config = dict(
    model='image-text matching model',
    dataset='cartoon faces',
    train_examples=203450,
    image_size=64,
    crop_scale_min=0.8,
    horizontal_flip=False,
    encoder_arch='convnext',
    encoder_isotropic=False,
    encoder_norm='layernorm',
    encoder_activation='silu',
    encoder_moe='top_k',
    encoder_drop_path=0.1,
    encoder_num_experts=8,
    encoder_moe_every=1,
    encoder_expert_mlp_ratio=1,
    encoder_experts_per_token=2,
    encoder_shared_expert=False,
    encoder_patch_size=[4, 4],
    encoder_conv_stem=False,
    encoder_depths=[3, 6, 6],
    encoder_widths=[64, 128, 256],
    encoder_kernel_size=7,
    fusion='prefix',
    tokenizer='word',
    vocab_size=45,
    fusion_encoder_width=256,
    fusion_encoder_layers=6,
    fusion_encoder_norm='layernorm',
    fusion_encoder_norm_position='pre',
    fusion_encoder_activation='gelu',
    fusion_encoder_mlp_ratio=4,
    fusion_encoder_head_dim=64,
    fusion_encoder_fused_qkv=False,
    fusion_encoder_bias='all',
    fusion_encoder_qk_norm=False,
    fusion_encoder_layer_scale_init=0.01,
    fusion_encoder_parallel_block=False,
    fusion_encoder_inner_norm=False,
    fusion_encoder_moe='soft',
    fusion_encoder_num_experts=8,
    fusion_encoder_moe_every=2,
    fusion_encoder_expert_mlp_ratio=1,
    fusion_encoder_slots_per_expert=2,
    fusion_encoder_shared_expert=False,
    fusion_encoder_positions='learned',
    fusion_encoder_connector='linear',
    residual_init='none',
    optimizer='soap',
    beta2=0.99,
    lr=0.0012,
    beta1=0.95,
    shampoo_beta=0.99,
    eps=1e-08,
    precondition_frequency=25,
    max_precond_dim=512,
    one_sided=True,
    adamw_lr_other_params=0.0015,
    grad_clip=1.0,
    l1_shrink=0.003,
    ema_decay=0.995,
    steps=19200,
    batch_size=128,
    epochs=12.1,
    lr_schedule='linear',
    final_lr_fraction=0,
    warmup_steps=3840,
    weight_decay=0.1,
    adamw_weight_decay_other_params=0.05,
)
Rows from block 2 of the fusion encoder of a small image-text matching model, named by matrix and row number. Rows with one number belong to one neuron. Each number is 200 + 30 x the weight over its row's rms, rounded and kept within 0 to 999. All counts start at 0.
After each neuron's rows are labels from the 100 texts, of 14976, where the neuron reaches its highest value: "fires on" is the input token at the peak. Only what is clearly more common there than usual is listed. The data: cartoon faces. In brackets: how many of the 100.
# fc1: MLP up (fusion_encoder.blocks.2.mlp.fc1.weight, 1024x256), inputs 0-127
# fc2: MLP down (fusion_encoder.blocks.2.mlp.fc2.weight, 256x1024, transposed), outputs 0-127

fc1.555,225,222,248,201,219,233,206,198,219,221,216,208,200,160,203,197,135,198,199,273,204,190,204,210,191,244,251,197,216,191,228,190,233,290,170,155,198,184,195,219,191,169,208,197,252,196,169,199,200,163,200,173,176,209,211,195,204,212,106,204,201,198,176,230,222,184,185,155,145,206,199,195,134,225,210,185,174,188,202,209,191,269,201,231,231,177,198,176,225,213,238,235,253,259,205,192,228,221,206,189,189,315,178,195,142,160,192,224,170,179,164,207,204,201,210,193,196,255,169,205,198,218,212,192,200,178,199,206
fc2.555,159,177,213,97,220,212,223,155,191,179,227,217,145,183,198,182,233,221,238,199,184,192,195,180,296,197,186,158,206,232,193,192,210,229,212,189,187,255,273,208,176,198,193,193,208,201,232,217,238,196,211,179,200,116,198,185,179,205,203,185,191,206,191,184,200,197,165,182,147,231,172,195,181,208,235,213,227,190,194,185,181,171,212,157,207,188,297,194,185,222,183,215,202,181,179,148,195,226,164,212,191,190,269,228,147,287,216,188,196,185,255,202,210,215,188,186,213,208,167,221,195,201,238,175,201,144,178,232
fires on: "sleepy" (73); "surprised" (26)

fc1.424,196,185,191,179,171,191,198,203,203,198,214,212,198,237,223,229,191,204,194,199,190,200,229,198,82,190,185,211,208,210,180,208,209,198,226,238,165,169,171,200,185,232,199,187,201,240,184,192,195,218,149,213,210,198,213,179,229,196,191,222,193,181,211,175,212,213,214,263,187,169,195,196,222,220,197,227,209,215,216,190,211,221,192,192,171,201,191,171,133,204,142,178,221,206,162,211,189,204,171,200,247,199,171,191,247,213,185,211,205,118,171,201,132,236,192,183,201,249,180,208,202,203,205,167,227,181,232,171
fc2.424,179,269,169,232,88,194,217,226,223,181,219,221,185,157,199,195,207,182,162,165,216,211,147,265,203,198,197,284,204,243,196,227,218,241,224,249,201,201,171,192,149,161,262,201,192,206,183,192,192,231,194,242,220,198,166,180,174,157,177,211,228,187,192,175,215,244,213,223,202,189,204,198,187,204,248,211,205,177,206,228,197,204,220,174,199,200,147,207,126,151,168,212,199,217,211,204,213,231,229,233,178,201,190,159,188,202,214,192,131,197,241,204,197,193,185,159,136,177,200,209,218,223,155,202,202,199,194,214
fires on: "a" (85); "spiky" (11)

fc1.570,230,243,197,200,193,197,196,120,201,218,238,204,219,172,180,183,237,205,278,285,199,201,196,137,184,193,177,180,167,202,218,230,213,189,208,179,241,205,202,214,179,200,207,152,233,133,188,189,262,177,184,202,211,228,166,201,193,181,225,169,188,190,193,215,196,226,236,191,273,197,203,204,241,142,201,236,244,239,182,187,211,197,197,166,200,226,174,211,204,238,192,166,257,156,193,197,171,176,261,175,181,203,222,184,201,156,236,230,200,203,222,236,202,233,195,193,176,209,153,198,202,200,223,207,206,189,153,191
fc2.570,148,179,207,205,241,199,197,200,192,219,190,181,210,174,183,167,209,218,201,199,214,180,184,167,200,175,222,251,190,226,213,199,195,223,251,172,245,214,193,232,208,182,200,210,211,158,120,189,195,195,220,172,188,197,157,204,216,169,196,196,130,224,199,195,188,193,192,233,198,221,214,230,174,200,192,202,178,184,202,109,198,191,250,151,188,187,201,200,233,194,200,196,182,197,205,234,241,198,183,207,165,200,217,168,180,212,195,147,120,192,196,252,204,203,184,149,212,181,180,175,225,198,224,226,217,232,267,180
fires on: "teal" (27); "orange" (16); "black" (15); "purple" (13)

fc1.228,230,201,199,207,305,198,198,241,202,202,213,225,198,151,165,185,185,144,183,221,262,211,186,201,225,205,241,145,132,264,183,164,129,247,169,177,200,197,200,171,191,203,163,285,174,204,190,218,191,129,196,181,286,234,144,199,187,262,195,183,183,199,171,185,223,203,201,186,214,219,197,192,179,219,207,200,212,157,216,208,208,218,204,197,205,182,189,175,154,217,203,194,255,191,171,201,178,256,169,188,216,268,206,204,192,201,172,197,213,220,190,195,215,198,193,199,203,184,199,212,199,172,161,281,241,194,192,190
fc2.228,193,200,190,227,211,219,263,245,163,200,153,302,191,95,199,210,180,209,220,187,229,211,246,224,146,176,201,194,240,204,177,192,206,200,184,224,139,263,213,251,213,201,185,190,214,188,184,171,172,197,219,197,175,194,182,199,212,114,212,176,203,208,195,198,217,206,199,250,200,240,189,212,204,190,209,166,213,177,180,186,209,242,184,202,237,192,229,231,211,196,201,197,192,193,200,196,282,178,201,170,205,211,211,189,198,195,180,177,82,145,201,256,226,196,161,177,217,192,210,215,191,195,203,230,210,202,172,212
fires on: "teal" (39); "white" (9); "red" (7); "purple" (7)

fc1.463,194,147,185,206,239,253,199,201,205,195,163,220,193,240,162,193,227,202,205,207,178,203,168,197,196,168,266,172,192,192,156,209,176,275,193,157,208,139,162,162,263,195,181,224,202,183,193,205,242,159,162,213,201,213,220,196,184,184,172,174,185,202,173,209,240,178,211,152,193,167,217,195,154,176,248,210,191,194,176,231,200,266,145,210,226,213,246,150,211,294,188,171,215,242,237,114,181,228,201,189,180,233,137,185,197,187,222,189,127,181,144,189,200,191,217,195,185,292,185,190,183,219,201,198,207,203,198,213
fc2.463,219,166,205,177,237,158,293,203,183,183,209,167,174,200,222,233,197,170,231,223,227,257,197,231,290,212,288,217,191,191,199,156,158,204,212,169,193,237,233,208,204,204,181,204,197,196,158,202,270,202,227,206,207,189,178,206,177,196,179,167,169,210,191,199,190,178,228,212,205,183,190,220,194,197,234,151,177,143,128,183,216,206,144,196,216,178,212,201,224,200,197,234,208,200,188,203,249,178,212,184,150,199,253,239,202,284,180,173,222,198,206,211,223,209,220,208,174,234,202,206,238,234,193,203,191,193,235,185
fires on: "crown" (96)

fc1.558,265,128,136,200,210,205,203,216,190,213,201,223,262,215,180,188,251,226,199,178,222,216,176,173,155,209,180,199,194,228,195,192,129,231,201,200,184,176,242,160,152,152,200,177,173,197,200,190,221,200,200,211,237,167,171,218,181,192,200,144,214,199,176,182,192,137,220,168,192,180,220,186,219,186,204,211,197,201,198,195,208,167,228,125,156,253,201,193,163,191,186,180,158,182,193,218,170,220,168,196,236,165,181,177,258,219,249,191,205,202,200,204,161,227,164,241,185,148,198,207,214,168,191,218,197,205,205,197
fc2.558,202,248,199,131,241,244,205,208,198,186,279,140,201,214,208,184,193,225,197,176,214,199,223,201,188,205,230,232,189,165,226,151,182,219,164,185,224,205,232,207,202,193,195,199,198,217,182,209,164,151,170,186,160,197,179,176,181,213,205,208,196,233,175,257,194,184,195,212,183,214,216,277,191,144,239,217,201,198,208,214,217,216,233,222,200,198,198,198,185,206,192,237,151,259,212,208,217,197,173,208,190,198,159,199,194,207,214,193,56,195,217,200,145,233,154,172,229,221,224,235,182,203,196,243,176,218,199,259
fires on: "teal" (99)

fc1.237,204,162,203,227,241,222,174,173,188,201,221,237,159,171,181,179,254,179,267,213,197,187,199,188,215,139,237,105,175,246,223,251,204,171,150,163,246,228,205,226,193,187,232,152,220,140,112,212,179,147,219,180,201,236,213,220,156,197,142,195,195,250,185,221,192,190,142,200,196,194,233,181,167,164,186,202,199,184,180,200,207,279,193,201,187,183,219,195,172,214,222,200,199,197,203,209,244,205,208,175,278,219,176,187,180,190,204,200,214,202,200,206,221,229,193,191,166,200,193,202,214,189,210,207,220,191,197,200
fc2.237,203,222,161,204,221,203,224,182,130,229,178,172,228,102,201,224,227,219,256,182,189,226,230,225,206,198,149,150,195,239,178,199,184,218,216,180,214,195,183,237,145,191,247,215,182,228,137,231,175,187,188,199,195,183,192,186,218,150,197,192,172,225,207,193,198,253,200,196,241,193,194,193,201,181,204,240,204,194,179,187,196,203,203,204,204,208,187,200,202,197,235,171,204,150,244,132,273,201,187,230,164,231,220,200,169,175,198,178,164,211,186,171,202,191,191,162,187,198,213,186,198,125,227,181,176,223,189,226
fires on: "teal" (22); "green" (16); "white" (14); "orange" (11)

fc1.619,140,196,187,195,135,209,210,194,215,265,262,172,189,201,196,226,179,220,225,162,121,196,219,178,112,197,152,201,223,212,197,245,231,201,243,169,259,200,209,197,183,196,208,148,205,243,172,200,245,214,225,198,188,209,177,221,192,214,211,261,197,213,196,135,194,184,208,173,197,186,206,208,219,196,182,191,205,204,192,138,203,217,203,222,198,196,235,141,160,186,225,201,180,200,212,266,212,215,169,226,263,202,129,219,209,213,223,254,229,203,200,216,148,196,185,193,205,213,130,196,205,242,244,169,153,209,202,206
fc2.619,246,261,188,227,169,205,211,188,202,221,176,233,243,129,172,190,207,191,248,180,215,188,252,212,236,107,183,233,179,274,201,170,212,177,210,210,168,196,191,146,210,189,196,181,183,199,200,211,149,212,208,224,240,205,180,190,195,92,196,213,219,183,217,187,216,237,190,190,238,174,200,186,221,204,156,238,202,223,196,191,206,204,203,172,199,204,201,173,145,194,234,202,194,291,177,218,241,193,196,193,195,211,191,197,203,190,220,185,190,184,195,213,208,181,195,158,153,209,189,219,216,178,187,230,206,203,199,209
fires on: "a" (78); "spiky" (12); "curly" (8)

fc1.216,145,190,159,194,217,272,197,187,157,220,204,185,186,207,164,208,245,194,186,199,167,149,173,219,192,149,129,223,192,190,201,223,220,206,181,150,214,162,200,207,193,181,193,136,188,180,109,189,173,211,207,189,214,197,122,208,196,201,244,206,197,200,206,197,176,246,201,199,137,200,225,184,228,186,203,175,199,194,230,251,202,160,201,192,202,206,142,199,178,202,192,190,217,182,209,211,173,194,173,160,229,155,191,181,226,189,166,202,243,204,218,184,200,205,180,190,200,191,178,186,198,182,225,157,228,189,189,172
fc2.216,205,136,197,183,163,200,183,239,212,203,197,202,232,196,190,200,178,214,211,240,205,198,150,226,234,216,195,212,235,161,147,203,240,238,222,213,197,230,189,188,168,197,198,154,218,201,201,202,195,200,199,187,228,196,275,175,191,184,207,215,190,185,215,162,192,185,227,200,224,207,200,220,197,188,204,209,200,201,189,233,215,166,175,265,204,187,257,245,139,221,136,139,191,191,182,211,196,200,187,200,200,171,190,255,217,205,143,233,109,142,200,205,249,200,202,177,168,218,206,192,149,192,202,154,180,166,204,221
fires on: "spiky" (67); "and" (18); "curly" (14)

fc1.643,233,167,185,200,173,197,260,174,199,194,198,217,199,199,222,210,205,192,171,147,197,194,139,207,206,181,198,192,351,201,182,210,152,315,192,193,173,177,196,101,199,188,197,240,200,207,199,160,206,207,208,204,201,200,142,200,156,225,219,172,193,252,154,317,196,161,192,199,236,185,237,199,204,206,228,145,188,199,190,199,186,212,200,196,199,215,161,207,200,215,180,193,197,199,179,195,184,195,205,190,210,178,213,174,190,147,233,211,204,200,211,250,261,211,196,203,199,167,213,192,201,216,248,208,180,202,219,210
fc2.643,198,233,233,221,225,189,170,182,154,193,203,212,179,231,216,202,204,212,195,226,221,164,197,189,218,213,285,139,284,196,159,201,248,247,224,211,208,169,181,231,249,257,248,180,196,198,198,196,245,191,174,217,152,205,217,209,193,198,204,204,192,190,189,233,200,283,206,175,246,196,176,186,215,208,203,208,234,176,233,213,197,200,207,216,157,196,203,178,196,295,203,168,198,198,196,121,312,182,191,189,175,139,179,208,149,188,224,223,206,255,196,204,200,215,190,149,202,216,218,178,183,213,223,144,182,183,208,216
fires on: "hat" (95)

fc1.201,185,242,250,216,219,226,200,161,212,195,211,235,197,199,241,249,168,220,170,192,161,185,187,260,191,236,212,177,204,193,200,279,211,202,252,214,227,176,200,160,227,113,228,206,200,224,223,215,198,200,176,191,204,222,129,214,210,215,205,218,211,171,192,203,145,209,161,185,173,260,186,164,173,214,223,209,199,209,202,181,197,228,191,221,217,182,203,152,239,214,247,232,226,291,160,187,210,208,215,185,194,204,203,221,203,167,173,188,233,198,184,186,250,199,227,204,183,227,199,196,200,182,233,184,204,223,181,174
fc2.201,166,133,186,216,179,228,162,205,182,183,200,255,177,249,171,189,209,203,256,210,169,196,194,177,226,180,213,233,208,224,183,190,212,177,174,191,204,276,219,275,145,175,132,200,213,195,233,189,196,194,188,201,179,152,207,175,214,162,178,147,183,194,151,225,172,178,176,179,237,199,178,220,199,176,197,205,209,198,190,242,200,220,165,211,215,197,195,182,203,268,219,201,199,90,201,257,201,217,235,196,252,204,151,158,173,192,201,211,174,154,208,189,164,221,182,184,256,181,183,188,150,203,245,200,157,208,203,235
fires on: "hat" (35); "orange" (11)

fc1.629,245,226,163,146,279,191,206,200,209,195,241,200,223,273,199,180,194,172,212,168,196,185,152,158,99,197,193,174,196,204,192,201,224,200,256,199,144,230,204,97,123,216,240,148,189,212,193,205,198,279,193,220,200,222,123,176,198,178,200,133,190,211,138,194,181,203,206,194,190,249,203,219,231,157,189,228,219,193,159,179,223,202,235,186,233,209,170,148,214,236,204,198,215,133,171,230,222,195,194,77,173,176,262,190,215,202,155,195,213,206,225,203,222,211,198,165,176,192,196,184,237,179,210,209,265,163,184,227
fc2.629,172,188,190,250,225,210,206,194,180,224,227,255,212,371,188,192,157,196,183,194,199,207,187,197,80,263,295,211,182,197,202,146,180,197,200,190,191,211,182,195,194,198,186,215,190,187,189,210,212,240,213,196,223,201,172,160,222,266,208,198,196,210,207,219,188,197,222,190,210,215,171,202,180,229,195,226,167,206,179,233,201,193,204,198,205,208,190,170,191,200,189,196,202,334,201,198,151,215,203,200,209,195,204,190,204,214,193,213,214,211,202,193,131,174,195,223,142,205,225,200,236,170,190,224,230,262,192,183
fires on: "teal" (91); "blue" (7)

fc1.185,190,200,256,192,172,194,203,102,170,215,235,216,197,180,196,217,307,234,259,204,184,198,195,188,167,183,192,188,217,211,215,196,307,185,246,171,242,230,214,191,192,202,260,107,218,232,185,192,207,180,184,196,206,204,142,206,205,194,196,225,199,218,198,194,184,188,175,204,260,222,200,176,193,174,202,197,188,233,184,171,201,245,200,219,193,209,216,162,175,224,210,214,209,194,250,251,205,194,206,199,252,176,180,240,201,181,221,245,214,223,200,227,202,201,195,195,208,214,186,224,199,246,219,156,192,224,201,203
fc2.185,216,213,189,188,252,201,222,199,199,222,184,175,193,119,212,216,259,197,182,202,192,198,200,240,275,166,184,205,208,247,173,207,197,202,199,203,158,243,179,227,190,200,206,197,208,170,197,223,155,211,164,184,181,207,176,188,208,161,182,216,78,147,196,210,196,230,196,196,237,204,215,199,224,166,214,234,219,196,201,99,204,211,225,185,195,192,190,194,212,185,246,196,202,236,204,240,195,224,191,193,168,204,160,178,171,167,210,182,191,191,172,212,203,191,175,89,159,206,189,201,177,209,204,184,204,199,192,187
fires on: "angry" (34); "smiling" (24); "spiky" (15); "curly" (9)

fc1.0,146,196,229,209,193,204,191,152,196,240,231,199,163,142,216,193,255,202,191,177,217,172,212,205,195,169,166,137,196,233,230,167,247,177,228,181,211,225,204,189,214,169,226,191,208,247,193,200,186,194,206,151,223,211,153,197,181,204,168,251,209,250,202,194,201,167,153,198,291,225,199,184,147,215,204,193,191,191,192,208,210,280,200,237,190,200,275,143,181,195,229,193,233,227,242,249,211,190,198,210,199,192,165,209,189,222,205,228,212,202,193,202,229,173,200,190,194,194,166,236,166,203,204,195,207,198,150,220
fc2.0,204,191,192,178,225,192,208,233,194,266,107,202,192,61,209,221,232,182,198,201,182,234,201,265,243,116,196,196,198,279,195,246,199,226,183,202,193,204,182,204,198,197,185,182,246,187,181,214,199,246,145,214,218,200,206,194,200,164,206,208,126,154,207,196,187,226,227,185,208,207,204,207,224,187,199,202,204,195,181,168,201,199,218,180,207,202,185,209,200,224,244,211,205,201,204,179,182,226,182,194,199,199,191,172,201,209,199,179,147,197,153,197,152,211,191,55,203,210,192,194,187,214,203,193,171,205,194,206
fires on: "angry" (44); "smiling" (31); "sad" (13); "neutral" (11)

fc1.615,200,229,256,209,216,175,232,195,203,249,230,204,204,175,228,207,169,216,195,273,187,218,232,192,195,191,248,159,190,200,234,215,198,247,237,218,205,191,194,189,186,169,182,188,232,198,207,217,231,213,162,194,184,283,219,195,175,199,144,201,198,207,197,267,193,243,172,219,198,214,202,201,182,161,269,183,197,200,211,174,207,210,176,194,229,191,208,186,186,218,254,210,207,280,254,130,249,207,166,196,166,252,138,243,151,132,188,192,189,153,168,190,242,177,213,167,157,246,214,200,194,192,217,198,200,200,210,195
fc2.615,219,199,179,252,240,191,220,196,171,207,186,211,226,219,205,200,161,156,228,252,222,171,188,191,216,226,211,166,197,215,259,226,203,240,168,157,183,232,258,212,203,154,250,215,208,197,222,199,140,200,171,211,169,152,172,199,194,179,211,179,205,141,162,219,201,152,176,231,182,203,161,212,179,182,241,209,235,211,124,197,180,214,216,179,168,174,195,177,200,213,284,196,198,188,198,175,241,193,191,225,220,198,194,221,146,300,166,197,214,205,219,189,160,234,217,200,199,218,122,177,205,228,172,169,163,175,201,216
fires on: "sleepy" (73); "an" (13); "sad" (9)

fc1.99,140,166,163,204,256,231,253,296,223,215,244,198,244,169,141,183,217,182,199,132,210,204,196,196,153,201,232,193,181,228,136,180,172,199,162,210,200,227,200,172,204,210,193,196,200,289,112,205,173,150,147,199,257,221,178,228,203,262,192,196,197,168,262,146,214,185,189,214,186,215,206,196,178,203,194,225,243,187,189,213,192,218,220,214,177,155,156,176,163,146,200,202,188,173,173,254,190,198,175,204,261,195,152,149,224,248,191,201,244,243,191,192,153,205,195,173,243,198,218,203,208,182,203,167,202,203,159,238
fc2.99,184,333,194,222,170,211,159,158,266,205,154,213,173,32,154,194,185,236,188,225,239,231,185,233,230,162,152,175,242,205,187,253,187,231,197,202,150,164,219,205,197,183,242,173,199,198,189,190,159,210,196,224,188,202,200,194,204,177,173,203,174,204,220,205,216,233,187,200,246,203,194,213,197,224,202,216,195,152,144,211,199,190,173,192,214,194,152,195,176,215,166,212,185,290,191,154,163,222,211,245,175,171,189,159,186,191,225,191,156,195,195,229,219,213,174,119,188,169,168,241,224,155,207,196,189,203,198,239
fires on: "spiky" (66); "curly" (25)

fc1.440,199,112,220,194,228,198,203,242,196,249,200,173,224,174,212,171,220,284,263,180,206,261,203,183,203,175,168,234,155,165,140,221,203,213,223,194,140,173,187,216,132,202,201,194,188,217,173,229,137,205,214,194,211,223,199,186,208,219,182,169,198,165,136,216,223,199,174,244,254,205,199,226,142,201,184,221,201,212,271,221,237,243,195,198,162,212,264,207,189,207,221,200,183,211,216,137,188,191,240,199,198,261,146,222,246,154,211,159,192,149,190,196,200,177,212,199,194,179,201,201,209,204,237,207,222,206,196,193
fc2.440,210,205,199,127,206,201,178,198,72,208,207,177,239,155,226,187,184,170,151,188,206,197,244,196,179,191,278,212,226,209,167,204,171,196,199,215,231,179,216,269,168,253,223,145,212,201,232,193,215,271,184,177,184,202,198,196,248,217,214,175,180,207,203,203,202,179,164,187,140,201,204,195,181,180,223,207,242,200,210,243,175,254,188,202,172,181,198,252,192,199,201,201,194,154,216,178,340,200,199,239,228,201,258,201,229,218,203,158,192,141,211,192,194,168,199,187,138,208,213,212,192,216,216,229,220,200,193,207
fires on: "hat" (33); "blue" (20); "purple" (17); "teal" (16)

fc1.576,209,250,235,184,199,195,208,133,202,185,266,192,191,171,234,182,207,199,241,206,202,197,191,209,205,201,221,194,198,187,210,184,200,276,186,200,185,186,200,204,209,202,206,174,235,252,171,206,174,212,165,217,199,203,186,182,217,172,89,191,174,210,164,246,155,205,128,187,202,185,228,195,150,199,253,264,164,188,205,228,227,263,237,202,230,191,231,202,236,238,246,189,201,260,228,106,209,204,202,154,213,283,109,196,187,180,216,235,195,171,164,189,190,186,205,170,174,233,199,233,209,228,249,209,203,150,211,221
fc2.576,207,216,201,180,195,196,214,149,175,188,233,208,210,227,156,202,219,172,198,211,128,156,139,190,269,200,196,225,182,203,160,204,192,219,191,196,228,201,194,193,211,173,215,78,209,202,205,203,193,145,125,181,164,204,204,258,241,192,222,171,194,222,198,201,253,177,215,154,200,220,227,200,201,195,142,172,189,195,134,213,163,211,185,187,222,197,200,205,201,276,224,216,196,205,210,222,237,222,207,234,199,171,192,202,198,229,237,179,191,182,197,186,215,144,242,187,212,200,198,196,224,208,217,198,204,189,200,309
fires on: "hat" (100)

fc1.652,156,175,167,191,201,200,234,211,203,202,218,157,216,185,217,190,268,223,202,184,204,200,175,214,166,179,212,208,218,185,124,205,179,222,173,200,134,102,161,197,259,194,167,212,144,190,185,190,183,218,168,245,227,201,176,173,177,205,184,192,154,186,195,161,227,194,200,176,205,174,220,189,185,192,190,194,215,192,188,195,211,318,198,188,214,173,200,203,222,223,197,177,160,243,187,116,192,233,234,232,159,217,121,199,175,169,235,205,177,166,171,194,194,207,217,215,257,227,174,195,215,194,198,222,203,159,198,222
fc2.652,185,209,196,187,202,155,237,201,176,202,201,186,186,243,250,194,211,197,205,186,239,218,238,261,432,210,133,225,141,236,188,201,229,202,199,235,181,163,206,176,138,217,195,208,202,165,189,198,331,227,215,217,204,202,205,204,180,218,188,188,225,220,207,214,172,165,195,177,209,200,206,215,202,202,209,212,201,179,270,187,173,199,190,210,205,194,214,173,226,216,188,209,199,227,218,202,236,233,191,230,175,200,290,198,215,281,200,175,201,215,213,174,209,191,205,186,221,222,207,215,209,188,178,224,196,189,226,172
fires on: "crown" (100)

fc1.642,221,255,229,196,219,221,256,231,186,201,163,200,188,168,222,191,181,195,246,258,220,169,213,204,236,202,197,141,170,214,199,211,218,220,148,143,236,197,219,196,185,212,176,183,210,165,115,203,213,172,217,247,240,178,164,244,170,210,218,161,171,118,162,228,195,227,195,211,102,234,195,238,166,186,201,162,176,198,227,222,170,248,207,209,203,117,216,154,175,198,242,207,222,126,201,174,225,228,248,207,233,196,220,177,187,235,198,211,210,215,165,200,129,229,193,197,194,190,221,210,205,210,166,219,206,177,157,165
fc2.642,179,115,267,185,187,200,219,215,125,255,200,231,200,110,248,194,226,268,188,250,147,188,199,189,212,202,171,215,202,232,191,217,205,250,224,196,216,260,266,200,214,162,203,155,128,214,211,214,194,175,195,187,170,161,189,193,191,199,155,191,200,192,199,174,201,216,197,215,237,210,211,188,194,211,251,214,182,181,248,208,126,196,188,211,213,201,225,199,177,186,264,192,207,213,202,193,201,195,203,224,240,179,196,198,207,227,199,212,154,216,245,226,210,203,225,196,179,201,160,214,213,203,208,210,202,152,193,198
fires on: "sleepy" (81); "surprised" (10); "pink" (7)

fc1.382,264,230,202,201,201,187,126,194,149,199,138,204,169,192,140,202,195,204,170,205,244,204,189,246,227,154,170,243,199,182,178,179,204,144,133,151,193,202,171,188,200,301,173,206,176,190,190,209,200,252,214,214,163,229,197,240,189,224,167,188,210,199,207,197,195,204,147,228,175,202,236,200,204,224,190,200,193,184,242,194,212,185,196,140,206,225,177,194,245,282,187,211,243,187,205,203,199,193,213,148,216,153,228,215,211,183,194,167,219,187,191,174,295,176,216,230,189,154,232,202,196,168,207,212,250,196,213,168
fc2.382,203,200,195,208,197,190,173,199,147,205,197,268,196,188,150,211,179,213,170,192,199,192,165,197,198,224,206,240,190,166,189,199,196,181,219,175,207,265,195,161,163,191,208,196,182,224,196,202,126,219,201,215,200,202,233,139,207,58,199,195,174,232,192,194,191,206,183,200,156,203,267,195,222,211,186,198,199,216,222,184,197,181,191,177,191,202,198,195,179,140,212,196,184,203,214,172,225,181,164,255,219,194,267,205,182,141,188,194,134,200,205,205,213,199,151,207,234,213,207,200,184,203,202,196,175,202,205,163
fires on: "teal" (34); "surprised" (18); "short" (9); "grey" (8)

fc1.45,160,202,200,189,140,188,218,163,205,230,228,141,208,129,131,222,181,205,201,180,193,227,237,198,126,247,207,201,257,213,200,174,232,231,249,153,254,229,197,168,215,191,219,152,205,234,201,197,239,231,210,198,182,223,217,207,229,206,164,197,206,206,194,172,202,192,198,203,184,187,204,202,214,185,201,142,172,221,201,150,222,215,224,248,246,191,281,137,186,200,245,212,159,287,145,243,138,192,203,265,197,228,160,232,187,206,209,200,230,171,149,171,163,209,179,224,208,234,157,215,196,197,122,162,195,215,196,195
fc2.45,231,228,180,240,187,221,178,184,207,179,220,182,220,120,179,170,204,219,185,168,197,165,225,178,264,181,94,165,223,178,196,219,185,198,169,218,253,199,215,167,182,194,213,190,207,214,192,139,159,189,182,203,192,201,195,205,131,165,200,188,176,197,198,150,158,185,172,200,227,208,214,203,196,224,209,190,196,214,222,224,212,215,203,201,225,215,207,213,189,226,189,204,239,224,179,184,198,209,176,219,177,181,193,174,222,280,201,189,188,195,201,210,211,190,171,183,200,238,196,201,182,200,195,212,248,169,199,211
fires on: "a" (54); "spiky" (25)

fc1.272,196,207,232,254,264,203,214,195,224,202,193,165,203,213,162,187,217,216,241,198,229,189,172,188,212,134,212,199,128,221,217,189,188,203,251,162,97,186,178,171,217,200,226,255,173,207,158,217,200,200,124,201,184,187,167,196,212,183,201,183,159,196,166,192,203,195,177,241,193,146,259,185,170,126,247,245,199,184,198,207,213,217,156,213,196,179,213,204,198,189,183,194,199,198,232,148,192,209,224,222,232,201,133,196,238,184,232,188,179,225,132,167,227,217,213,193,183,251,211,214,234,209,216,212,179,183,187,207
fc2.272,194,218,198,226,222,173,198,216,155,198,214,196,188,203,206,199,214,192,211,203,209,192,210,234,343,206,240,243,200,185,166,206,195,183,209,194,148,67,209,191,203,191,202,191,190,185,159,161,264,213,196,182,214,202,178,212,185,189,207,216,196,194,208,191,185,130,172,223,173,220,201,200,230,197,267,194,196,178,197,241,224,175,184,198,206,202,170,178,201,251,160,211,177,205,224,227,248,234,226,181,202,197,223,206,223,286,171,175,199,203,202,188,188,192,225,217,200,223,190,220,202,205,184,244,210,215,265,157
fires on: "hat" (94)

fc1.410,209,194,210,186,164,164,198,223,193,175,219,229,215,238,141,217,213,198,143,192,201,206,205,173,192,211,203,230,171,236,164,201,223,192,169,159,206,214,217,257,235,219,209,188,241,204,195,212,197,207,228,244,198,214,182,218,185,208,217,141,200,139,248,214,193,245,187,196,158,273,117,201,250,237,202,146,196,204,200,187,258,223,162,210,232,192,147,164,180,190,197,207,233,202,191,189,171,282,211,183,213,188,191,152,222,184,164,196,230,209,197,202,218,221,207,188,201,205,194,156,229,215,199,195,236,218,198,198
fc2.410,175,158,200,162,180,172,197,189,207,226,238,200,238,166,188,242,192,201,200,223,210,133,184,203,159,177,211,225,177,207,213,212,230,219,240,186,175,243,205,220,203,175,157,203,197,197,203,166,346,153,209,225,216,172,179,198,171,230,217,279,222,148,187,255,193,274,189,201,184,210,193,172,224,215,196,208,189,201,196,215,182,194,179,185,225,177,207,180,194,185,191,220,190,226,159,243,168,209,183,210,186,191,203,192,186,252,219,166,191,194,217,240,151,193,209,239,214,213,200,196,251,238,196,217,225,167,199,227
fires on: "sleepy" (71); "winking" (29)